Weights of a small class-conditioned image diffusion model: norm layernorm.
Rows from block 13 of a small class-conditioned image diffusion model, named by matrix and row number. Rows with one number within an expert belong to one neuron, the router's apart. Each number is 128 + 32 x the weight over its row's rms, rounded and kept within 0 to 255. All counts start at 0. After the name is the row's rms in percent of the matrix's.
Before each expert's rows are labels from the 100 images, of 14976 (inputs lightly noised), where the router gives the expert most weight on average: "responds to" is what is common among them; "patch colour" is the nearest of a few named colours to the mean colour under the peak. Only what is clearly more common there than usual is listed. The data: scattered letters and digits in many colours.
# router: router (model.blocks.13.mlp.router.weight, 64x128, trained with AdamW), inputs 86-127
# up: expert up (model.blocks.13.mlp.up, 64x64x128), inputs 86-127
# down: expert down (model.blocks.13.mlp.down, 64x128x64, transposed), outputs 86-127

# expert 36
responds to: blue; purple; black; count: six
patch colour: pink
router.36 097 [140 167  93 142 128 127 138  98 102 163  89 115 171 119 186 184 126  99 144 130  97 118 124 115 122 107 195 132 122  84 144 178 121 112 197 111 120 108 156  94 120  98]
up.0 085 [171 200 105 180  69 161  87 123 133 124 120 168 149  82 159 156 144 163 150 109 104 124 116 114  79 138  70 113 159 151 159 190 145 115 129 103  91 117 106  84 144 128]
down.0 085 [120  90 133 104  99 120 128 156 149 127 122 100  97 158 105 126 120 164  84  98 165 118 194  99  89  72 155 165  49 166  82  64 122 114 172 121 164 118 126 170  91 178]
up.1 089 [ 94 101 165  73 123 168 123  87 127 151  87 118 175  65 187 146 101 127 174 131 129 103 128 160 119 175 126 132 163 131 126 192 126 151 171 156 104 129 120  79 169  97]
down.1 086 [112  83 184 170 104 130 104 163 131 120 151 156 127 161 141 106  76 103 139 103 161  90 142  95 163  99 158 110 115 138  80 144 161 103 116 153 131 169  97 139 156 134]
up.2 094 [ 92 159  63  92 154 125 101  94 122 132 141 142  92 105 123 178 144 198 128  91 121 106 122 116 176 173 187 132 111 101 136 119 146  91 173 106  75  80 121  77 158 155]
down.2 098 [ 80 146  82 117 141 119 138 187 111 148 107  75  93 134  88 106 136  73 135 170 176  40 141 136 147 125  87 171 166  83  80  80 111 102 135 125 150 106 115 172 133 132]
up.3 104 [156  85 110 142 136 174 170 143 126 130  95 116 114  96  97 163 171 112 114 108  44  83  45 123 207 102 128 138 147 126 180 100 135 144 147  44 137 129 169 128 139 145]
down.3 084 [ 66 188  89 100  78  45  91 168 148 159 155 184 134 115 127 119  76 172 133 195 176 191 155 148  82 156 126 106 100 142  70 134 114 108 134 168 109 116 155 107 111 106]
up.4 098 [121 112 113  83  82 143 162  65  82 102 150 110 103 160 117 155 132 130  90 168 150 129 130 125 204 163 199 142  83  85  91 147 175 135  63 184  86  96 148 120 158 134]
down.4 080 [154 110 115 116 175 151 112 136 166  84 154 153 103 160 109 122 129 167 130  94 149 152 165 155 120  88  91 163  89 192 161  43 131 133  96  82 137 134  82 130 144 116]
up.5 120 [ 50  71 137 151 149 108 199  98 142 131 139 166 178 153 122 115 170  68 153 185 148 104  73 118 167 115 138 101 109 140 128 137 112 134 133 118 150 134 145 185 112 120]
down.5 120 [183 176 127 107  90 126  62 151 130 106  55 118  67 119 160 131 134 146  88  67 134 167 146 131  61 127 100 129 140  78 121 109 155 128  72 151  89 119  98 131 105  94]
up.6 093 [102 164 113  74 121 152 162  68 107  58 158 125  99 111 148  89 118 156 193 144 127 132  99 154 100 211 119 122 112  85 105 113 169 118 116 164 130  44 128 119 165 104]
down.6 087 [168 119 156 156 189 132  94 146 142 101 101 116 129 125 106  85 155 150 117  84 129 118 122 185  87  71  28 145 124 136 154  48 165 174  75  44 143 122 109  84 128 114]
up.7 096 [142  99 152 111 140 136 139 160 100 112 145  97 107 140 172 109  90 155 165 193  94 178 128 147 176 166 145  56 131 149 157 202 129 125  96 143 123 120 136 110  79 118]
down.7 073 [142 158 152 161 125 158  91 114 197  94 111 135  88 117  70 120 127 132  98 138  65 134 155 151 102 110 110 171 125 166 150 170 104  97 104 100  91 140 160 162 144  90]

# expert 4
responds to: green
patch colour: brown
router.4 113 [165 110 130 137 132 107 131 118 153 102 114 122 141  93  80 137 175 122 133  85 162  86  97 139  74 167  60 137 115 141 148  74 134 101 113 115 141 133  93 126 185 160]
up.0 087 [ 98  66  99  61 151  87 121 114 121  99 122  89 122 118  61 172 154 165 177 153 140  95  89 139 131 126  84 116  97 149 105 104 116 138 174 101 140 110 160 103 140 140]
down.0 082 [102 129  80 115  78 135 149  96  73 200 167 176 169  51 148 121  88  78 128 148  73 118 159 130 165 118 163 154 124 104 134 152 125 148 175 144 134 113  80 123 115  78]
up.1 097 [155 130 130  71 144 121 139 123  97 124 149 125 166 158 184 170 189 149 152 159 147 115 164 145  97 172 105 130 177  99 163 110 113 144 146  77 119 105 132 102  98 152]
down.1 093 [141 134 126 110  64 121  98 137 180 168 144 185 107 107 138 106  65 109 166 135 117 113 110 132 157 119 141 179  85 110  93 125 156 182 139 179 111 170 134 123 101 121]
up.2 100 [160 174 144  68  65 148 147 119 176 141 150 116 134 115 144 173 137  81 121 192 198 114 107 148 107 112 119 143  92 119 133 111 159 166 116 153  88  68 149 106 129 170]
down.2 078 [129 155 113  97 204 120  88 192 100 104 114 115 144 135 178  80 128 191 116 109 194 179 194 166 125 149 140 118 120 153  93 127 137 144  68 136 104 130 120 117 126  63]
up.3 089 [122 140 153 148 116  91 126 121 103 120 134 175  91 150 109 129 160 162 125  81 126 135 102 127 178 171 153 104 138 124 163 122 110 171 175 119 148  90 168 101 144 120]
down.3 080 [ 91  98 114 113 177 121 152 191 139 118 103  89 132 189 129 149 145  31 148 143 125 150 169 130 122 159 123 121 137 112 157 140 150  41  93 126 110 191 113 117  85 162]
up.4 088 [133 109 133 150  79  93 126 147 166 184 160 179 116 171 158 181 168 133 123  91 131 120  67 123 118 110 110 119 120  75 154 117 130 127  96 105 119 131  76 157 125 135]
down.4 078 [ 71 139 148 122 100 119 178 132  78 144 113 129 135  93 178 146 139 112 130 134 151 151 104 105 236 183 148 104 124 154  88 133 144 127 114 184 117 155 175 102 101 124]
up.5 124 [139 138  61  80 160 150 112 115 127 157 160 119 125  92  95 165 159  97  99 121 159 126 132  58  78  96 100 124 144 110 106 110 103 117 156 120 145 172 158 119 123 125]
down.5 155 [141 103 126 121  98 101 100 134 116 133  87 131 142 192 132 117  99 158 107 141 102 141 143 178 103 116 146 121 143 115 145 145 125 112 124  82 162  98 104 131 126  85]
up.6 103 [144  77 168 140 174 139 160 126  92 119 149  79 161 139 141  89 134 138 159  97 126 133 129 131 138 131  97 153 111 143 126 124  71 129 161 103 177 186  94  94 121  93]
down.6 102 [134 142  84 140  65  92 107  70  89  81  68 132 109 142 122 162 116 102  94  77 131 144 105 153 118  70 137 116 142 158 133  87 108 144 117 109  95  90 154 133 140 124]
up.7 135 [125 124  67 102 162 105  81  99  63 104 174  96  96  89 173 118 118 118 134 162 140 121 186 110  88  97 119 120 158 137  79 143 120 137 105  74 134  19 144 156  89 115]
down.7 165 [ 80 126 139  75 100 159 183 138 219 125 105 143 157 151  58 137 142 149 136  82  92 158  77 146 113 159 120 116  61 130 176  66 154 129 134 179 109 182 129 122 132 177]

# expert 39
responds to: white; pink; yellow
patch colour: grey
router.39 084 [169 133  93 123 161 143 162 135 144 104 158 206 131 136 154 160 151  97 108 138 110 140  86 150 157  93 150 161 193 126 128 135  82  27 125 137 167 120 126 163  91 170]
up.0 103 [107  89 126 100 159 133 103 155  41  74 129  93 167 146  87 107 173 175  85 161 125 109 101 118 189 180 166 145 128 116 163  82 129  97  68  94  82 152 118 135 116 152]
down.0 122 [128 117  87 115 193 125 145 133  67 113 152 136 133 127 128 155 158  87 151 113 172 131 117 150  93 158 131 154  65 110  77  40 138 161 122 160 102 121  98  63 115 105]
up.1 084 [ 37 118 116 166 156 148  91  61 159 126 174  60 107 129 171 109  60 158 140 143 107 113 117 173  88  97 118  79  77 133  99 146 140 144 136 151  99 171 117 148 173 170]
down.1 088 [129 173 156  98 160 152 119 143 124 118 178 164  90 107 123 121  85  83 165  97 150 188 124 110 101 134  91 126 135 145 119  87 123 181 127 157 147 107 111 198 161  55]
up.2 109 [134  96 121 120  80 127 155 130 161 111 138 108 157 189 137 154 199 131 143 127 119 130 127 153 110 153 122  83 101 133 146 162  83 113 150 151  73 128 151 154 107 184]
down.2 098 [ 91  78  80 132 153  87 156  89  69 143 125 133 172 122  93 153 122  89 152 189 113  98 126 155 119 118  95 142 137  68 125  98  72 182 140  73 132  63  80 164 103  77]
up.3 108 [157  99 162 139 128 166 146 131 166 155 148 123 128 143 135 214 122 142 114 101 192 105 117 138  90  94 144 153 133 112 147 145 154 130 143 160 137 121 149 190 126  99]
down.3 092 [ 72 162  63 133 137  79 135 102 113 179 170 152 160  98  84 140 137 141  95 150 119  78 127 146 171 175  65 113 162 151 103 169 130 124 109  39 135  96 100 167  94 148]
up.4 103 [170 129  83 108  95 130 122 130 102 151 151 141 184  92 134 164 122 132 142 127  84 158 109  72  67 113 124 123 126 171 122  80 175 104 137 114  60 114 125 160 125 139]
down.4 115 [162 183 132 133 126  70 109 147 196 177 114  84 134  98 111 116 155 132 135  87 126 131 136 127 136 109  93 144 156 143 146 149 158 107 148 125 115 123 101 134  84 155]
up.5 095 [207 117  65 184  79 149 104 112 107 105 126 184 115 155 155 110  97  91 141 142 145 112 127  83 149 148 163 105  77 203 112  91 183 172 139 118 155 114 155 113 133 144]
down.5 109 [ 93 105 160  88 114 156 192 165  79 114 105 125 212 114 102 141 124 123 119 179  97 152 137  96 114 138 133 123 153  75  95 146 123 101 155 177 132 132 118 111 169 109]
up.6 091 [ 89 114 100 109 171 120 130 102 114 138  97 102 209 104  92 118 142 136 135 176 170  95 108 176  91 157 156 132  97  61 126  88 115 150 134  80 111 115 121 107 137 103]
down.6 081 [145 152 116 111  88 136 118 110 135 128 136 141  74  57 136 106 139 113  96  84  78 131 151 105  83 130 120 137 144 128 163 128 105 145  98 165 126 114 145 155  83  83]
up.7 094 [ 90  75 117 130 124 114  91 144 137 133 124 169 199 166 208 106 150 172 135 110 120 134 124 168 112 108 170 133 132 111 112 115 134 206 139 105  76 106 111  88 186 104]
down.7 094 [102 161 139 147 110 153 117 158 115 104 110  99  86 100  92 165 149 114 153 170  92 149 130 135 102 196  86 120 110 123 137 142 125  78 102 112 143 133 177  95 136 126]

# expert 59
responds to: yellow; orange; count: six
patch colour: brown
router.59 113 [ 81  71 132  71 133 118 141 138 143 172 133 140  90 160  52 103 131 136  64 103 111 127 158  84 119  92 184 137 174 133  79 128  95 121 137 162 190 120  95 194  97 109]
up.0 099 [ 82  93 132 151 127 144 134  90  69  67 141  88 127 118 123 148  71 112 116 146  92 121 128 156 123 141 125 140 136  84 164  80 103 175 130 125  68 135 100  88 151 119]
down.0 080 [187 113 118 168 173 116 121  95 154 171  78  99  91 126  93  58 159 140  94 108 154 157 117 129 131 116 109  89 148 159  83 172 158  79 117 146 166 122 160 171  79 123]
up.1 100 [ 98  85 150 101  47 143 121  78 110  73 123 100 146 152 192 171 132 144 134 138 146 104 135 104 156 107 121 126 114 113 144  98  95 143 126 129  77 112 121 154  66 169]
down.1 115 [206 141  93 106 216 121 141 155 120 177 122 101  84  99  80  92 131 151 163 123  94 164 114 138  87 121 149 105 133 126  92 136 116  89 128 160 145 155 125  81  98  87]
up.2 079 [109 145 114 186 113 165  80  95 108 108 148 100  52 143 124 126  89 165 137  71 152 158 110 122 174 150 132 108 146 122 146  59  97 137 117 104 145  83  87 191 132 130]
down.2 061 [ 75 105 130  62 161 117  84 166 154 178  63 144 108 143  83 103 135 116 135 128 122  81 137 144 186 145 112 120 158  60  75  84 153 134 131 135 158 150 142 153 107 119]
up.3 099 [154 137 147 162 111 155 104 125 127 159 120 108 121 119  67 107  58 143 154 130 157 131  45 130 119 126 144 103 104 109 128 144  33 118  63  94 113 117 131 129 146 122]
down.3 094 [135 150 128 114 108 146 111  87  94  59 123 115 146 102 184 202 145 136 174 163 132 144 188 117 170 163 124 162 136 149 131 160 139 168 146 138 114 129 122  84 165 125]
up.4 125 [135 113  58 209 148 133  93 150 213 114 113  82  96 114  88 148 145  91 133 134 126 112 126 139 162 106 115 143 110  76 151 136 118 101 128  95 202 145 131  84 125 182]
down.4 144 [115 138 138 155  99 143 180 178 117  93 179 116 172 127 135 155 143  79  92  81 222 134 113 110  58 107 146 165 139 156 122  47 137 142 152 103 106 103 112 203 103 142]
up.5 081 [105 105 152  77 147 124 158 154  76 133 160 127 120  99  66  91 152  99  70 147 165 120 171 124 200 165 140 141 117 155 162  93 130 143 118 147 119 141 128  87 191 175]
down.5 082 [143 188 109 131 126 155 154 143  96 126 165 129 178  86 135 190 116 125 141 132 222 122  61 125  90 138  68 150 133 108 129 128 130 120 134 128 130 101 116 173  68 124]
up.6 117 [140 160 169 151 133 131 170 155 145  77 117 133 133 146 113 114  78 131  99 135 113 135 119 128 126 128   0 150 102 125  93 112 182 179  91 111 180 133 128  86  81 104]
down.6 122 [103  63 150 155 124 104  88 113 107  96 122 158 112 162 181 111 185  88 113 145 114 119 199  79 139 109 231  95 125 175 118 117 101 163 159 151 117 131 129 135 110 174]
up.7 117 [137 122 160 206 121 133 104  98 147 158 114  98 119 150 140 165 108 103  85 115 216 114 161 101 139 147 118 135 132 196 135 170 177  83 154 156  88 167 121 162 147 132]
down.7 134 [128  94 168  96  85  94 136 162 143 136 135 126 125  45 134 113 157 181 176 157  79  92 116 164  34 159 148 133 141  91 144 114  57 163  71 143 157 104 127 113  78 143]

# expert 25
responds to: blue; purple; count: six
patch colour: pink
router.25 120 [165 169 135 187 122 125 111 133 127  99 105 133 190 141 180 172 131  93 175 131 143 107  97 167 146 113 154 157  85 114 166 137 128 151 150 122  78 136 175  75 139 160]
up.0 097 [115 103 104 119 123 152  70 115 134 168 160 147 114  77 159 119 142  59 167 107 109 113 129 115 116 165 107 118 144 124 155 126 103 151  42 108  69 150 167 120 153 130]
down.0 077 [162 161 170 105 151 132 176 142 101 138 125  99 175 119 119 103 130 107  97 114 106 148 192 106  89 103 121 120 120 125  59 137 128  85 180 117 177  92 143 200  57 126]
up.1 087 [133 150 141 128 132 111 160 141 148 133 137 169 159 132 169 174 161 135 157 173 146 124 148  72 107 121  73 168 164 100 102 143 107 108  99 172 141 116 139 120  77 123]
down.1 086 [106  78 125 135 160 150 124 146 162 115 104 109  92 124  84  69  90 146 108 127  63 116 153 171 163 175 172 106 114 168 141 124 155 143 142 142 114 170 138  87 197 126]
up.2 091 [149 141 147 148 168 131 219 126 109 131 133 181 118 129 141 151  49 144  73 130 170 147 156 138 140 162 149 128 137 103 114 114 100 100 145 148 120 182 118 101 155  36]
down.2 083 [225  91 137 129  81 178 100 155 112  93 131 131 158 130 144  88 155 113 126 137 152 133 151 114 127 104 150 133 157 149 114 146 132 126 107 126 157 106  99 104 111 162]
up.3 098 [151 118  75 150 130 129 191 120 171 182 109  95 128 138  56 125 165 147 160  61 110 112  87 147  78 156 114  99 101  67 114 136 109 111 117 185  99 213 149  69 212 142]
down.3 101 [117 196 160 112  77 173  96 129 119  91 152 181 182  88 203 144  97 158  79 140 136 109 128 105 131 179 118 133 155 120 143 162 138 131 117  83 115  79 137 145 101 124]
up.4 078 [155 139  39  77  89 152 131  80 126  99 173 133 122 106 191 102  96 169 104 137  63  91 105 205 188 146 171 128 174 165 135 138 136 112 118 141  64 164 113  99 221  97]
down.4 081 [148 136 129 126 134 148 137 151 120 189 146  89 114 131 152 189  89 134 215 129 171 147 138 128 113 119 127 149  98 137  71 108 109 139 162 136 178 177 133 147  84 148]
up.5 092 [126 154  91 149  63 107 129  76  93  87 134 116 104  84 159 169 167 130 139  62 117 115 201 141 128 130  69 160 218 165 164 128  85 150 107 120 130  97 148 173 179 141]
down.5 096 [174 106 155  61 156 139  79 152 116 139  66 194 173 130  54 120 132 142 159 124 102 111 115 142 113  68 136  77 108 108 125  92 114 103 152 146 161 138 115 126 119 108]
up.6 089 [168 165 131 190  96 106 121 150 175 106 146 110 152 135 133 100 137 143  84 129 148 113 130 137 118 137  54 175 132 142 120 147 150 121 103 137 109 173  99 103 228 112]
down.6 092 [142 136  90  52 109 113 101  87 124 136 113 164 142  67 178 133 142 111 155  96 150 128 137 191 187 136 115  90 174 133 170 127  92 130 130 133 169 134 124 125  76 146]
up.7 092 [ 82 158  58 140 134 111 165 122 165 156 137 184 152 122 117 189 218 114 132  78  83 134 148 216 144 112 127 167 111 126 178 173 133 102 157 138 178 211 142 120 210 134]
down.7 098 [ 95 170 138 136 124 120  93 117 121  89 169 151 138 109 167 109  45 160  56 164 151 100 119 120 111 136 111 141 128 168 136 107 144 145 135  86 128  81  90 137  93 120]

# expert 49
responds to: black; brown; count: six; purple
patch colour: pink
router.49 065 [178 113 118 171 164 124 150  99 120 107 140 153  98 140 141 184  91 131 131 181  86 114  93 142  95 113 167 171 124 162 121  65 137  37 130  95 144  92 125 187 118 123]
up.0 094 [128 106  53 170  93 136 149 158 136 143 171 132 115 192 119 164 127  92 141 187 142 132 159 100 151 119 167 123 118 133  97  92  99 173 104 169  81 166 120 120 187 150]
down.0 074 [160 104 159 111 133 130 159 176  81 136  86 114  50  79 100 118 112  82 102  68 124 110 182 105 103 119 104 150  93 141 119 138 126  70 124  88 161 150 123 169  81 151]
up.1 097 [ 86 115  93  49 109 147 128 115  95 115 131 125 198 203 119 112 154 134 161 132 127 108 102 179 116  96 150 145  99  82 147 106  86 164  77 170 160 134 110  91 131 141]
down.1 103 [129 129  65 106 159  93  90 101 106 110 131 187 124  82 152 145 109 157  67  72 117 117 130 152  86 141  89 119 160 168 144 124 127  79 119 101 197 118  76  73 102 115]
up.2 092 [127  82 118 123 145  83 102 135 112 162 127  98 111 148  81  69 145 177 134 135  46 178 134 141 133 133 129 105 174 110 124 182 115 123 157  98 166 118 121 120 172 139]
down.2 090 [126 102 116 106 146 221 126 147 146  74 103 145 109 129 161 153  78 173 119 105 143 106  81  91 102 138 194 133  84 101 145 137 140  97  65 199 139 155 123 125 163  61]
up.3 097 [172 131 105 111 125 141 174  95  83 107 107 140 121  89 130  87 133 123 100 104  88 157 155 145 136 142 172 141 167  68 135 208 177 172 128 107 160 132 124 122 164 121]
down.3 101 [157  92 148 105 137 223 150 162 105 117 147 176 139 150 109 116 125 106  78 140  81 171  78 104 172 125 139 106 151 155 149 104 124 106 114 155 134 105 169 145 132  81]
up.4 109 [150 116 107 128 115 144 132 168 116 117 143 142 115 126 119 140 154 155 129 105  98 163  97 142 121 115 179 114 117 147 109 144 136  64 168 198 192 199 118 102 166 160]
down.4 099 [180 154 200 142 135 144 148 198  95 140  80 137 114 133  99 106 149 169  93 123 148 121  95 118 155  92  71 185 186 144  98  79 135 118  87 147 209 133  99 126 116  87]
up.5 077 [ 87 125 154 104 114 158 117 164 192 142 130 110  90 119 127 145 160 122 137 120 137  95 156 117 143 187  87 110 140  59 144 156 146  56  85 132 138 135 125 147  76 143]
down.5 084 [135 142 106  94 104 120 155  73 127 136 153 139 105 154 175  84 100  73 122 106 138  98 136 122 162 121 118 167 153  61  82 133 125 172 109 132  94  86 110 129 127  81]
up.6 101 [157 141 162 123 156  95 150 174 137 136 139 133 139  80 107 112 109 110 146 152 188 188  92 152 134 111  95 164 190 156 132 124  55  60 120 144 130 211 116 118  58 115]
down.6 095 [ 88 116 169  95 162 155 158 132 112 115 143 125 124 121 105 171 129  70 117 152 172 160 141 131 149 169 118 177 127 137 131 124  90 159 154 137 106 129 110 157 105 100]
up.7 109 [155 151 163 141 113 132 114 122 144  91 114 100 101  87 160 123  75 135  97 111 129 127 148 153 206 201 164 181 135 116 113 169 188 110 115 116 155 135 107 130  57 137]
down.7 089 [ 94  80 153 137  90 105 139 127 100 127 172 171 152 133 147 131  87 183 129 147 119 186 156 148  70  61  96 123 114 145 201 106  62 147 122 113 171 107 132 123 130 136]

# expert 30
responds to: red; orange; pink; count: six
patch colour: brown
router.30 131 [102  83 175 126 127 106 160 177 126 143 106 122  88 172  61  83  77 138 105  95 125 179 168 100 164 113 176 141 181 156  91 136 119 153 141 158 166  88  76 152  95 103]
up.0 103 [126 201 144 144 158 116  88  92 142 174 120  50 113 153 129  96 160 149  96 127 156 150 155 100 104 135  84 141 135  90 142 102 193 134 119  51 147 147 155 106  70 124]
down.0 100 [136 101 120 146 141 128  92 199 103 161 178 135 140 100 145 131 149 124 149 145 162  62 156  84  94 103 175  90 121 167  57 134 125  91 152 161 117 177 104 150 163 111]
up.1 123 [162  85 141 235 163 128 125 100 101  74 156 165  91 111 110 143 192 140 154 101 102 129  68 134 157  80 138 113 101 165 120  76 167 157 143  71 117 149 143 123 107 160]
down.1 140 [129  96 107  84  93 141 121 239 149 125  55 110 134 147 161  95  95 148  87 169 134 150 161 173  88 145 118 104 122 119 158 126 116  69  99 128 144 122 136 134 130 123]
up.2 090 [117 132  72 134 116 143 144 129  36  81 118  98 165 110  88 163 141  94  90 111 113 142 141 141  99  83 111 132  92 149 100  75  79 127 146 104  72 141 145 108 198 129]
down.2 084 [170 164 109 136 115 112 110 137 207 181 119 131 101  86  63  78 125 124  95  93 132 106 114 112 113 135 103 130 188 157 136 181 123  88 153 149 157 133 133 185  55 124]
up.3 088 [152 125  78 158 144 149 125 121 171  86 141  91  78 134 121  93 118 100 103 101 146 101 103 121  92 115  82 154  95 126  98 135 134 172 127  88 168 155 122 170  67 120]
down.3 084 [ 93 137 137 107 112 126  44  92 119 140 107 167  77 124  84 100 149 139 115 120 137  84 140 101 202 118 152 115 147 120 149 131 103 138 161 188 139 112 104 114 200 118]
up.4 100 [ 97  94 115  59 112 141  71 104 131 107 119 194  94  77  80 157 210  79 103 134 138 115 105  81 120 110 161 157 167 103 211 126  66 151 175 137 139 120 105 123 111 142]
down.4 092 [190 185 103 171 167 148 172 149 150 167 135  68 167 154 148 104  76 133 158 135 138 134 109 168 106 132  69 103  83  98  69 151 165  90 119 116 112 136 143 129 152 122]
up.5 081 [104  91 171  62 135  68  99 148 120 136 163 138 129 143  96  78  77 120 166 192 114 149 114 108  87 169 105 108  84 143 110  99 194 145 128 123  91  59 182 159  75 113]
down.5 078 [171 107 103 159  92 103 174 128 105 133 135 165 128 179 135  87 185  80 161  83 134 144 162 125 153  60 155 107 116 138  78 116 145 142 124 169 152 172 102 116 137 129]
up.6 077 [137  89 146 102  85 121 115 129 126  75  81  78  88 120 171 113 115 154 158 109 190  71  69 133 131 143 164  82 149 145 131 124 136  83 215 143  95  48 163 107  82 167]
down.6 081 [166  85 135 153 127 153 116 152  72 128 138 150 192 159 157  86 153  85 130 146 145 116 133  96 181  92 119 176 185 119 104 137 124 165  91 105 172 103 114 108 150  97]
up.7 131 [115  94  81 214 148  89  90 130 201 129 135 126 122 122 114 131 144 142 168 146 102 117  76 123 144  81 113 134 105  91 104 114 114 125 157  82 193 129 134  96 148 180]
down.7 149 [166 163 141 121 147 174 172 153  88  79 178 115 137 165 116 127 158  33  64 113 187 109 182 125  81 140 128 150 134 140 153  74 179 120  96 139 105 147 135 160 109 141]

# expert 17
responds to: black; brown; count: six; the character W
patch colour: grey
router.17 069 [130 120 164 146  98 104 157 126 140 153 127 123 191 120 108 102 130 133 121 130 147 121 125 129 153 185  94  92  93 149  87 131 147 232  97 107 127 158 169 104 163 136]
up.0 100 [112 106 138 148  92 119 141 149 145 134 135 155 117 160  96  94  59 125 155 140 149 139 103 140 115 141 136 170  94 124  87 131 142 102 117 123 176 122 111 165 127 124]
down.0 117 [141 208  85  96 167 104 124  80  99 146 147 137  79 168 125 125 134 131 144 156 103 123 108 153 150 129 121 135 161  97 156 118  49 176 130  89  96  77 161 114 131 127]
up.1 099 [173 123 139 152 120 130  94 155 133 133 122 122 135 145 142 178 115 200 128 163 143 132  95 116  87  87  84 102 166 125  67  72 102  84  94 188 111 205 144 139 116 165]
down.1 113 [ 91 150 102 132 132  68 102  84 113 147 158 130 103 169 139 116 116  84  99 150 111 134 151 148 143 118 117  76 105 140 116  98 132 149 124 114 109  74 179 152 111 138]
up.2 099 [138  44 133 168 138  92 118 179  92 102 149 110 125 151 170 141 195 103  97 149 118 139 119 158 143  75 101  99 121 137 152 101 118 160 146 143 140 101 144 131 137 186]
down.2 095 [144 161 150 150 113 118 151  80 130 148 123 160 212 178 113 149 114 137  97 175 106 138 144 160 146  85 100 168 191 119 146 144 131 127 115 125 153 131 177 113 129  93]
up.3 101 [130 151 120 124 167 126 133 177 164 112 122 133 220 104 124 158 145 182  67  97 129 120 167 170 151 134  94 187 160 160 148 170 178 113  98  76  84 160  91 119  86  97]
down.3 091 [128 147 128 100 131  91 100 107 153 132 157 126 152 102  86 135 127 118 114 162 132 154 141 153  43 132 107 145  65  76 120 184 124 147 117 105 101  96 114 121 143  89]
up.4 109 [160 105  85 156 125 136 161 125 106 165 144 189 116 134 148 171  95 207 111 149 145 130 143  77 100 176 142 137 105  84 189 144  95 134 133  80 116  78  96 105 137 127]
down.4 098 [145 104  92 123 174  78 167 162 117 134  47  69 141 106  85 112 104 130 118 152  77 104 145 138 139 163 142  81 105 122  92 183 126 145 159  82  55 122 135 153  75 152]
up.5 105 [118 128  87 160 155 125 108 110  65  64 163  96  65 149  97 142 125 148 106 118 138 139 101 118 105 158 120  99 124 151 106 133 112 165 108 127 145 114 103 137 146 140]
down.5 101 [147 137 135  88 207 114  62 165  64 138 128 116 103 118 177 143 108 153 172 137 161 126 142 173 108 112 162 131  79 120  95 113 123 182 134 141 162 185  89  97 117  97]
up.6 094 [127 158 113  88 151  88 218 117 152 169 135 118  98  87 132 181 159 101 130 115 131 160 135 122  77 132 106 195 127 187 166 105 149 143 134 118 131  83 138 164 127 105]
down.6 079 [ 74 108 159 150 147  94 108 175  97 113 152  99 122 106  84  86 133 105 121 115 123 129 108 105 123 116 104  75  96 179 148  84 137 124 126 151 112 116 126 113 133 170]
up.7 096 [127 119  95  96  75 138 129 133 152 154 180  83 154 141 145 142 128 180 151 115 135 139 155 167 113 129 171 168 118 158  79 149 158 109  94 160  90 195 110 106 131 167]
down.7 071 [126 161 124 160 193 101 172 156 104 161 104 115 126  78 108  98 152  40 154 115 157 153 125 178 162 138  95 123 149 115 164 140 132 151 158 136  98 168 136 154  98 126]